{
  "encoder_arch": "densenet",
  "text_encoder_activation": "gelu",
  "batch_size": 128,
  "epochs": 2.3,
  "weight_decay": 0.03
}
Rows from block 23 of the image encoder of a small contrastive image-text model, named by matrix and row number. Each number is 500 + 40 x the weight over its row's rms, rounded and kept within 0 to 999. All counts start at 0. Numbers have three digits each.
After each channel's rows are labels from the 100 images, of 14976, where the channel reaches its highest value: "top examples" is what is common among them. Only what is clearly more common there than usual is listed. The data: numbers of one to four digits printed on busy colour backdrops. In brackets: how many of the 100.
# conv1: bottleneck pointwise conv (encoder.blocks.25.conv1.weight, 96x312x1x1), inputs 156-311

conv1.19:536478431482513570510483520445434504494506489434490450532475475450456421524531503428482483528411562558562522512517501502580527499516503462493535478441418467469456468471435591421496594510433492533505533526593452517557465505467545485415509529449474441432530469481475561467528459503446479484460385490471448496480494468446430499478553571517525468488492497574500447499436468479491473504505488474485513525514442468468522434544556443533519542524467401482463565403525426486490
top examples: length: one (73); the digit 7 (60); first digit: 7 (55); last digit: 7 (53)

conv1.39:548545511468492480451512460500515520537452461517575482560490475457505447514520495494495507526465514511472488543444524484518475548464473478443517496502529489520501474503464529508492504448560524572510500501522443517510484524492528513468447475448564514512476513542363442502509466509546497464511520567514487444530450541537506470519560491523484535472631545493523459472477442449476468437369429438510532518593582582494450588467495478382507463548597485456558517476354491326418
top examples: the digit 7 (100); length: four (74); first digit: 7 (33)

conv1.23:485438435447488452554504461542496477528470529484501393502477507553500487495477458543521418458507481527493489549483426533475497492492466556516490483534517495444529436536414447437443514533482493503437492540503631514478450533480435526542517502503514533464457526451431528449505509430434451468572457541477400469459481444443519531553464524431467457455508421528493600609516502459462431512473470504418475421575522523454482418527481621496499447513507535520465558511451501485556
top examples: the digit 9 (88); length: four (75)

conv1.67:499482512407478444559453446590499542537473479521555532542520457561539510530432534546534488487656466474542506576478464481488511490444531541495506487508544536517526442520508439473439547480546544431486522530456538524587475525537529487519554457606473489479460549473528495442518555501527514458451564566443508456527455485458432500528469434522564577469433472522493484428518458444458488524511495532549539429501497573501533484475552455422343436540471469408422484576490408482494
top examples: the digit 4 (75); first digit: 4 (66); last digit: 4 (62); length: one (55)

conv1.26:430492511537481479526513470509546502492487479561528524475517499538475526461457506505480405443509505460492465527430490493563501502503476460474517498466533451511512485479453468386452474633521552484482550495439524495418497454523424529561530450412533444483497486512500489464477534522505510428481449479438523426448488500571510457409485498508521533473544480515517500519516525430497517576490464449631485452448494512455482355492534443471457487544506498543482444468466438454413
top examples: length: one (66); the digit 3 (53); first digit: 3 (52); first digit: 5 (36)

conv1.62:486496488538529510491488475598503431421504527499456459493470512482530507463522462533477509394483456443474519442515441540496463512436485551483493480495461517511468481530456482458484573398455467534513490588445489430529529438508533503501466447495449536522477410503588562523540502528518503517459490515541514525404493529506556636519496496509487442576522468556428459528453485483526567526523472460595552512559510475504518442527463491475470434436487480480436562428427475511467
top examples: the digit 9 (100); length: four (80); first digit: 9 (46)

conv1.80:505470537557517468599500461472562594491418489379458485509472429505478471546456464501495534497447496443524430541520457469505563458482432470470493501484407512451505517493490507538492532476475458485461472573539474511466495538468508521527517446507528472498500518541517423552430450465464471436529495508481516530461438513421505421502541569436443502467403606425504420456527486469462495532433444573449473507484541582531504497497472472510524512461546456448587534508477494456495
top examples: the digit 1 (100); first digit: 1 (59); last digit: 1 (38)

conv1.72:467460549518505493502495492390510447521511417561462511527491494512508466469476509521510532525499472482472507508573542502456478440475533566468484533495496564486510558501515476525444502517486477462523469423488530474537551452504432509586497492450489346541467490457474534480504551513482476478530470527478566528543540556451531452519557491517610462531434552488464456515480469484628475470512513542466500475646580484527458461492478399445571445497545469520466537516482507497696
top examples: the digit 5 (91); length: four (70)

conv1.9:509486561577482501481564490534492530529478555457434472538370498491536480507461507480527568511514486498518513467457502467491489493487490500490525489453476465495419517523512529463525639485497431550466514534471473531478588514472458495496457544483522535533495473495529581515573562522478462469503468467508550522501448570579491492456467496498450439462484574497449457531522468542486510504523488497406504484512515524470470582501627362538452519493456524536497534469579548501496
top examples: the digit 3 (92); length: four (51); last digit: 3 (46)

conv1.73:480481478504556443552516548508419527462520523584485540469494488491488531511520469497517391499559497542476452487471497442499533460539545436510497504459496480468511463469517498515491514541425393423531491596571437531461467464473465485489582503526509548510489491460590597424508516462500501542546577529522402508485534473569517456451566603527512563404518425546566590547481513504535535528497444515471578459566461524528384490531596493589475521535544404481499512477446544419433
top examples: length: one (60); the digit 5 (55); the digit 2 (53); first digit: 5 (48)

conv1.84:439506474464465518497543526455575454527471486455528492406488514507444465487465494420489487496570538459553471445428506451521462454475531565495558463481574507445506574470488479530536479531462488468516491535473471554492429496497476500512555522466533542484510510475431469423459492517527485522491508557398469512506505489571562457513387522417641521480517471544454555516498505494479491525496451421562533556443471471517514467519613483511461522624489506465447511474473464445451
top examples: the digit 3 (81); first digit: 3 (76)

conv1.94:455493525529458525492520535407485541535492540472456524452494500506501467545474522455461383517441512491473539507449471500540466505462427517516433493531519537468473537455441482418487504490508508523471516464481464462436534454495470520511530488547439504553457522430480449488455574439469472456461486561543553505499491544534442594483474499455556476706454491428498452466446541447441513452483495397437468494628571547480475511443556482533533495501572482461510530535492563462578
top examples: length: four (100); the digit 4 (74); the digit 1 (47)

conv1.14:471504469563466488480555569483455525524580508553545492468497564533516500468468443482501371450415509493483503487479483484574468565560497505434464497459542513433546456537522477529466456404476528512526522494465564519500502469479485447501463528518385537485551508404424647485422462473493476522518598436480430466494497431560455506452556476547509473457556392495498508558480491511507575437455372476515475460550535449535526549457563551488500530494487590532526480534526444447500
top examples: the digit 5 (90); length: three (84); first digit: 5 (54)

conv1.12:514501423696461562496459536555518489473466516539501528515493458453494489516515546493491492514514469459531532515526445509513475523473477471546534471511486471469456530526508504509498560463519515477508469489551480503496511521502466547489490437521479495547525514469464538541593458541461491375537538477542461530494493495516510434389521519538515502356626466449436474536521581361517495506629535507519465469501511519491427491486526507494494438451610520460505502511462451543509
top examples: the digit 7 (100); first digit: 7 (62); last digit: 7 (59); length: two (55)

conv1.41:465486534575582512533494454536492491525496465466467426469509469471498480475517411493504505474460545537495511517569486544486464525501517550487541499522465494488519469471460510460429571429452473503455467500537457433474446448495570513545447464513489471490489489483589603524509481489409475445475454510597492583470519482433530525419358536504577482388488473461377454455497539427466478471485514506399487483470518481532486567444554533420533460466557453494459585424476400508529
top examples: the digit 9 (100); last digit: 9 (47); first digit: 9 (35)

conv1.83:525462499416464483432540457564454423496524525543504492418496529533525504533531540417495423493480502618533478525496443445503543514558510507478498472478488488508480469545445498492437503505443482517444450534619448497463523593444522516486509539395477525477483416396524517410459565477442502381534413508511543457460529504555523465491626515476523399495504466645507497542491534448531525437480460479460568449520482444500476529483465525510566450442512492507519583518514539530497
top examples: the digit 4 (88); first digit: 4 (85); length: three (60)

conv1.47:532424483455505583516435482465438506477507466512497503588433525453521453555513496426493599434452483527514449492514491471494536477548451482492519467454483475496482481532592529558487515554511520413477474466548487475419530577520499421469468483514458444502483468558449549493526452531419491550498549494453511474487523492449512517458520542534492473481492459521523502567589541492458532480439536544495508553458534472505548491521465550505451446524614464418529439508473451504389
top examples: the digit 1 (79); last digit: 1 (63); first digit: 1 (31)

conv1.95:497488488579487482508477479477543500522518494454504456475519459533543519446510513528475544488521523489452544545483484504384473489497488562515460471577496524543522535505513542530518501450553476502482492459507511516430436448475436516518485561487415455475502523457525527487552440499527502480469526487598426503461524521508465461549410529456491485456448490491537486489508540553451480437524451524451426450515502492461524441526503466565420561486537570469494521535412514471454
top examples: the digit 0 (80); length: four (66); first digit: 0 (43)

conv1.65:489482478530481498492437509558535482618460486490549492438450513505442473482435591463481453506531483467434487587506537441496535527528482488494427586492440494695549414508418476441417496501448545504518470499502456482455470548475438478470531513544483484527429492328509500510566541407592540460475493509552529511514475529502476484495458471449467483559468478493460487425493510519506511599502485564418476612410554480537473477500566469457489519466488518507555474538444526531408
top examples: the digit 1 (91); last digit: 1 (91); length: one (75); first digit: 1 (68)

conv1.52:512510519534528535442466512503452467462469532596512504512432527468529528518497587518479493476487419486509502480476501402578509501483505507512515482505485502521543517479538497541503485479510569509498523527479512390572512499521449501480555447511475515490447474470484450464603509459504504416540536483527500495487508511498476527505482492464525479276523490598555469537526553452505478429501454511476462487548501439445533519469589540498530494519601471529531532490475564490560
top examples: the digit 3 (73); length: four (67)

conv1.16:541435519479554569496447458505447492521521440494469498481512493525544478474531535491527489444501517481521557462565490529480478428448466564528524473459509421552534493503443482465501379490603494520591504441540571428508408419496458510555491407469488465428442482485471500415477464486577522520473476437501489512460479500503581543516527524474484504445470459524569472488473468475534438522510392485441500466502605436553475503497539458394530385533509492477412554464545414446494
top examples: the digit 0 (100); last digit: 0 (76); first digit: 0 (39)

conv1.5:513487496498430475485459513356475460504520455466480456420497497505510481510468538528524490508469581558496529523454485497474469594521466472591412450473486484366562489495461422494485448512506525485481494425489514516484537543407458496503489539473546414456474481438479508587543576455452452480510537522521520483499526503527428468529503478461454575463564581393543456511535402471713569463486543567499495418577589522535552549490490504379516528480423528489495567494508520463592
top examples: length: three (92); the digit 7 (47); first digit: 7 (43)

conv1.51:478491518432511499507458501538465569527501499495464459541521468571532445480527593490498540403523543532550443438509508534500531523527481504609513449534496497577434523538558570540479589556476482523442468530553512528434521573482477416418471493500557545449494572496482423618502531503513534519448436579516488506470484535456511437557456509506516525527472556487523476546518513487473487520467538479499589500418590495487490484478498517426468466495576482521521490475505490547404
top examples: the digit 1 (99); length: two (73); first digit: 1 (71); last digit: 1 (55)

conv1.63:591501438511548477477523469498567423522518481580554492455494534506489545532468506570506521483492498530506535521495524554477450526506519499487523515485525516553511551523527467481568421549511454460500474462505557601462463445518464491461486493449499512483455549557455476443500416452541480468478489451473517460499577491424476482510424519463501508474525462520600491550523452489496507512527439503538540528472465468394411579508448489481457392479514546525553524491405422522474
top examples: the digit 0 (88); first digit: 0 (88); last digit: 0 (30)

conv1.10:536489426472472483449469523428520442536519456495484476471528511550630537520507666473469494597507509483503510654506488520470459587493489506603552466514462502458516495523519425473472446533467474534467542485531511521607534580527560524442505523504498472500397473488471455521401483486435483593496430561556440548490585466518466501474546492525514498512461491446504558483448518463441418493493526485491554507545519491499468509500440492503565508491505456581367543477612531512543
top examples: length: three (91); the digit 6 (50); last digit: 5 (27)

conv1.3:482466575479546507560483505495430506535501530487470502526454463442531493561447558487488479459468540540539527501476523483534443548428485503481462469494511506512464458550449540513489584518486467561520583524544484497447468593456509514508386553545608569432460434457497500497433572465497483486477561497445423528485511451461551480532523446490457472513551453473545544491453435532482486510538464461519586476522575524437451487460443490501513557505498497532476572465525589518484
top examples: the digit 1 (77); first digit: 1 (59); length: two (54); last digit: 1 (52)

conv1.69:413530484564530465505531475517495464531493619471534498425558578471428501516496471479512504511505498465471503513520498487517475505501484421489475508518505556482473564490556447493526498443544465561490470470499560379485455490470523496480514482478522484487571460493515545497516412525539507422468454479480434551487532446397479455469489509521454507459476477453427494489493592469479505512433534443438466504484527538540431520559494482443457530595464511457547458508572455454428
top examples: first digit: 2 (31); last digit: 2 (29); last digit: 3 (25)

conv1.76:472527442544503496478456478527496479446480484454487611548532486503512528455430506516425492447544441467496495490555472519502522478531553477483492459467571492480482467463462505528510532529511511474463542516452506460478569496469517472521560509541485514463516529517467506502498454464541526498540498533506464530507492561547447462491475442628512518436550453490536426503487569405539463486607602484526510512456523476525531445472540506569478501491465525538465509556542534616451
top examples: the digit 3 (70); first digit: 3 (54); last digit: 3 (43)

conv1.90:458533526369465563565507507457446518447490484510496395606430437421486487487511561523464500508483439546495420505489483462529443470472507490394548486473506469415504489517456556483584512571477466527475590506490506573509545505505476433550566533484540470547441523559524482495479550501506477534517477504474534486444457463506425511482456559489500480535447488542474458458482505557497515522391475622460402563537491520497496452475514487406519501433585462487452570432491445550499
top examples: the digit 1 (100); first digit: 1 (86); last digit: 1 (69); length: one (52)

conv1.82:514464481386504538493574487534458529506490521486480499538520469551539466434492516512445518441499532508515494520515476524475484552489472559542504473495498472535454527510433605494476536455503539490456571556515480536524482514469429462504541489483513524483516509533572570491461566451486509538460545461559460533445405459442424536530412511495512483569504465530571468470440539539522562528463502460327427539480526481485523453502547449498549520458533492534458542458490524563494
top examples: the digit 1 (100); first digit: 1 (34)

conv1.46:510528580429519554458465462499448523537499498553486452483534493502601527470472443538518406493505461504483467540556485552485490532509510572435472562530488571574505506523496564460476610491475454502548513491454594481556510495449458522469536472485393556527487472463507520494408459548558539515456457533516500495480498570460521498499482474431490454540475477487601491447455414511489512496411569500548616552495525451503505467483526463498513520536476427468511550460488495394452
top examples: the digit 2 (85); first digit: 2 (83); length: one (78); last digit: 2 (68)

conv1.1:497513528570519533473485537525537546490469458470508473491489483501517486555462407456500462476522506451433503499485484538464466521536517443469417432464495432473570480531501445506494520456446620523474526535517478469404512462501476438394490509560545524458469492483440484590485455381454454464494452473503459463468541383492528489459570505462485509443527601499512456487478549594452517409529491531577529393601513483454523493523524398461530495485497549509478505538487504521593
top examples: the digit 7 (77); last digit: 7 (63); the digit 1 (49); first digit: 1 (37)

conv1.54:529501457556523445556511495484469514554498449465459544497526496456463524494460494529528479435497450382517475478529511566489567446540471440472560526496457444490506463552449405517478447509453442535465505485508405449527498539557580549444541399567479470508553497479629448489491410511466520475451435470481493468447437438420474450524469494485515512510587495471553511521525527448444567548555389502433478503476398601506513486444506447545533523475487528453507461509468498458476
top examples: the digit 2 (97); length: four (54); first digit: 2 (42); last digit: 2 (42)

conv1.78:526479533590517445488348506527485474481560543420474446481514488545497480500427494529502496504440419498434546501493531568437540529548525497466510534454525466450513414438507421517486520478544480500523526481521566375451535487501482523391478469503453523447515495436563518470486442456515462490457431478524506428485478520385443462513509457480447506569522398560541545474421508421466454475439477436434478443513524481563510500487487368484475494513470564447450503505449525518505
top examples: the digit 2 (87); length: four (67); the digit 8 (63); first digit: 2 (43)

conv1.6:443527498566499502461517557509543478543498536481468507576485539435471549485514561507487504494531457498506473508466531429532490521509547462436543448481538483505463443499492507533535431483488472492508595475450469530621566533531503453595472472469514476490479469548469515453571529524503516479467435421339480439520473452509481515508528598460409477455492487496445542473493471535613527532485477472538452516522479471452411504487468487458533448508507460438519449518462492485535
top examples: length: three (74); the digit 9 (65); last digit: 1 (25)

conv1.53:457518530531464484493543504537477501554466530514478496517500481502460492459459504500476529552475534531463514543458500442456478492505437544518467456520489487463468521462491521463528531492480507478417551469457465469518562447472416499522545474547508519488456453474453465469562591425432478537500507545463400536464508481491527574429501485516467561510511507456476484498493474537471531540400418439606533514599635532433463422490625505495544575511424472474514522436474541504517
top examples: length: four (97); the digit 5 (67); the digit 4 (61); the digit 7 (49)

conv1.21:506558541491496512489482498527530515487474478479495474529555476493503454542523571564499552463476467494492514552599485510533469466427478527486508500483502461437507523476441499503509406464537432472446502558471491554588528505529522437580482519531464519389516485519488538465533521479438497428482460463497494577484463435470573635476555479496492460379509521521520435498511540495568507508447460488467467497609575516438421423486522521455487504472337503408497547506525398514578
top examples: the digit 0 (100); length: four (53); first digit: 0 (29)

conv1.17:445480508463478586513496500545450526515484518560408457615469501461503503441553488474507621460464491498491505425509479481495570471539497518451488513490513545564502543509487532502568451498519547437497533512501442548480489511478472521504479516480566536428514469561455419529558598465531519486463509445512457471464536448484476531375448505578465527566347569479550465421458454568635435599406429500479478502493510399490440454526533500472427496524540525486510493571445463567552
top examples: the digit 1 (100); first digit: 1 (61); monospaced (38); last digit: 1 (37)

conv1.61:509487454484507466530479506525420521475459476477476493427525521487520555492462548424473562442467476495464494559464473500508562443575476541509473504583438560498541444492546448576480484531498555446505480541564440519482558530457529507423455490613540495463444503533464458455543425530485482590442480437478507469489532473487429516552505552529573476413597485464589499531592560470484501447592499493475440512479563490489445501446524431514575568467463541471558466468466548553405
top examples: the digit 0 (70); last digit: 0 (58); first digit: 0 (38); last digit: 9 (29)

conv1.91:482487414459540484429509491513576527496526502480504525518570457503462500514483612491453555528473542518518526491505528461521412540469538454562511467562509438482456510517434466508547454406486423523491575421472453464459474535479468546549484448417475432491568504495572468532480514475494499506510514510543520466458458537455491428587450474423472452496438536470516457430455547424588398466530552504588489450500546504504466441516443494528507429504455542433413556511544596503525
top examples: the digit 9 (97); length: four (51)

conv1.24:497506512443484509545501487577544521528429512442489474529450463411475488546522551538487474557478505426607488419449472462521455470507429494478478484502516485485516437539431558476487526502492469494528481527523430496489505567395392419547537485531495522460470581488451487463507544479494506496453385543485498515429452499495449487513500548459415488440524512450502467475555478442500483568469544503477594495579576517439501500465436464449529514459449512506482505448479480506486
top examples: length: four (99); the digit 0 (84); the digit 7 (46); last digit: 0 (30)

conv1.27:517533551459511411514486463523556527482522474507515450508460459502516481514496516527508489505504564517572541541518492574513472508445502542588569514497505489540580475520480560461438480557512469421531455481431588498467484474501508494487470546509626533500474596485457530497476511506499494477493525518575463537521477512560517537558428426480508469475491439503522523465480638592516537490423495456515459507558490500527479532477506514516486478477398516484532509524498468564500
top examples: the digit 1 (100); first digit: 1 (93); last digit: 1 (66); length: one (57)

conv1.31:534503491525477447481479442476435513495511480536517483452418532524565446501504540469496509547456478507515474497443525513458521500489538562481470515509468494460398532477589479490527538520490484502488516556481466518467587408496413488452535534458444560550490496482475578528569479518429454427531558451487443539459454458513552496511592480562470456450547493468499535550546500573519462505430494507510491439458540449443518424488470529491584512467473526474502495519530481549492
top examples: the digit 9 (100); first digit: 9 (69); last digit: 9 (50)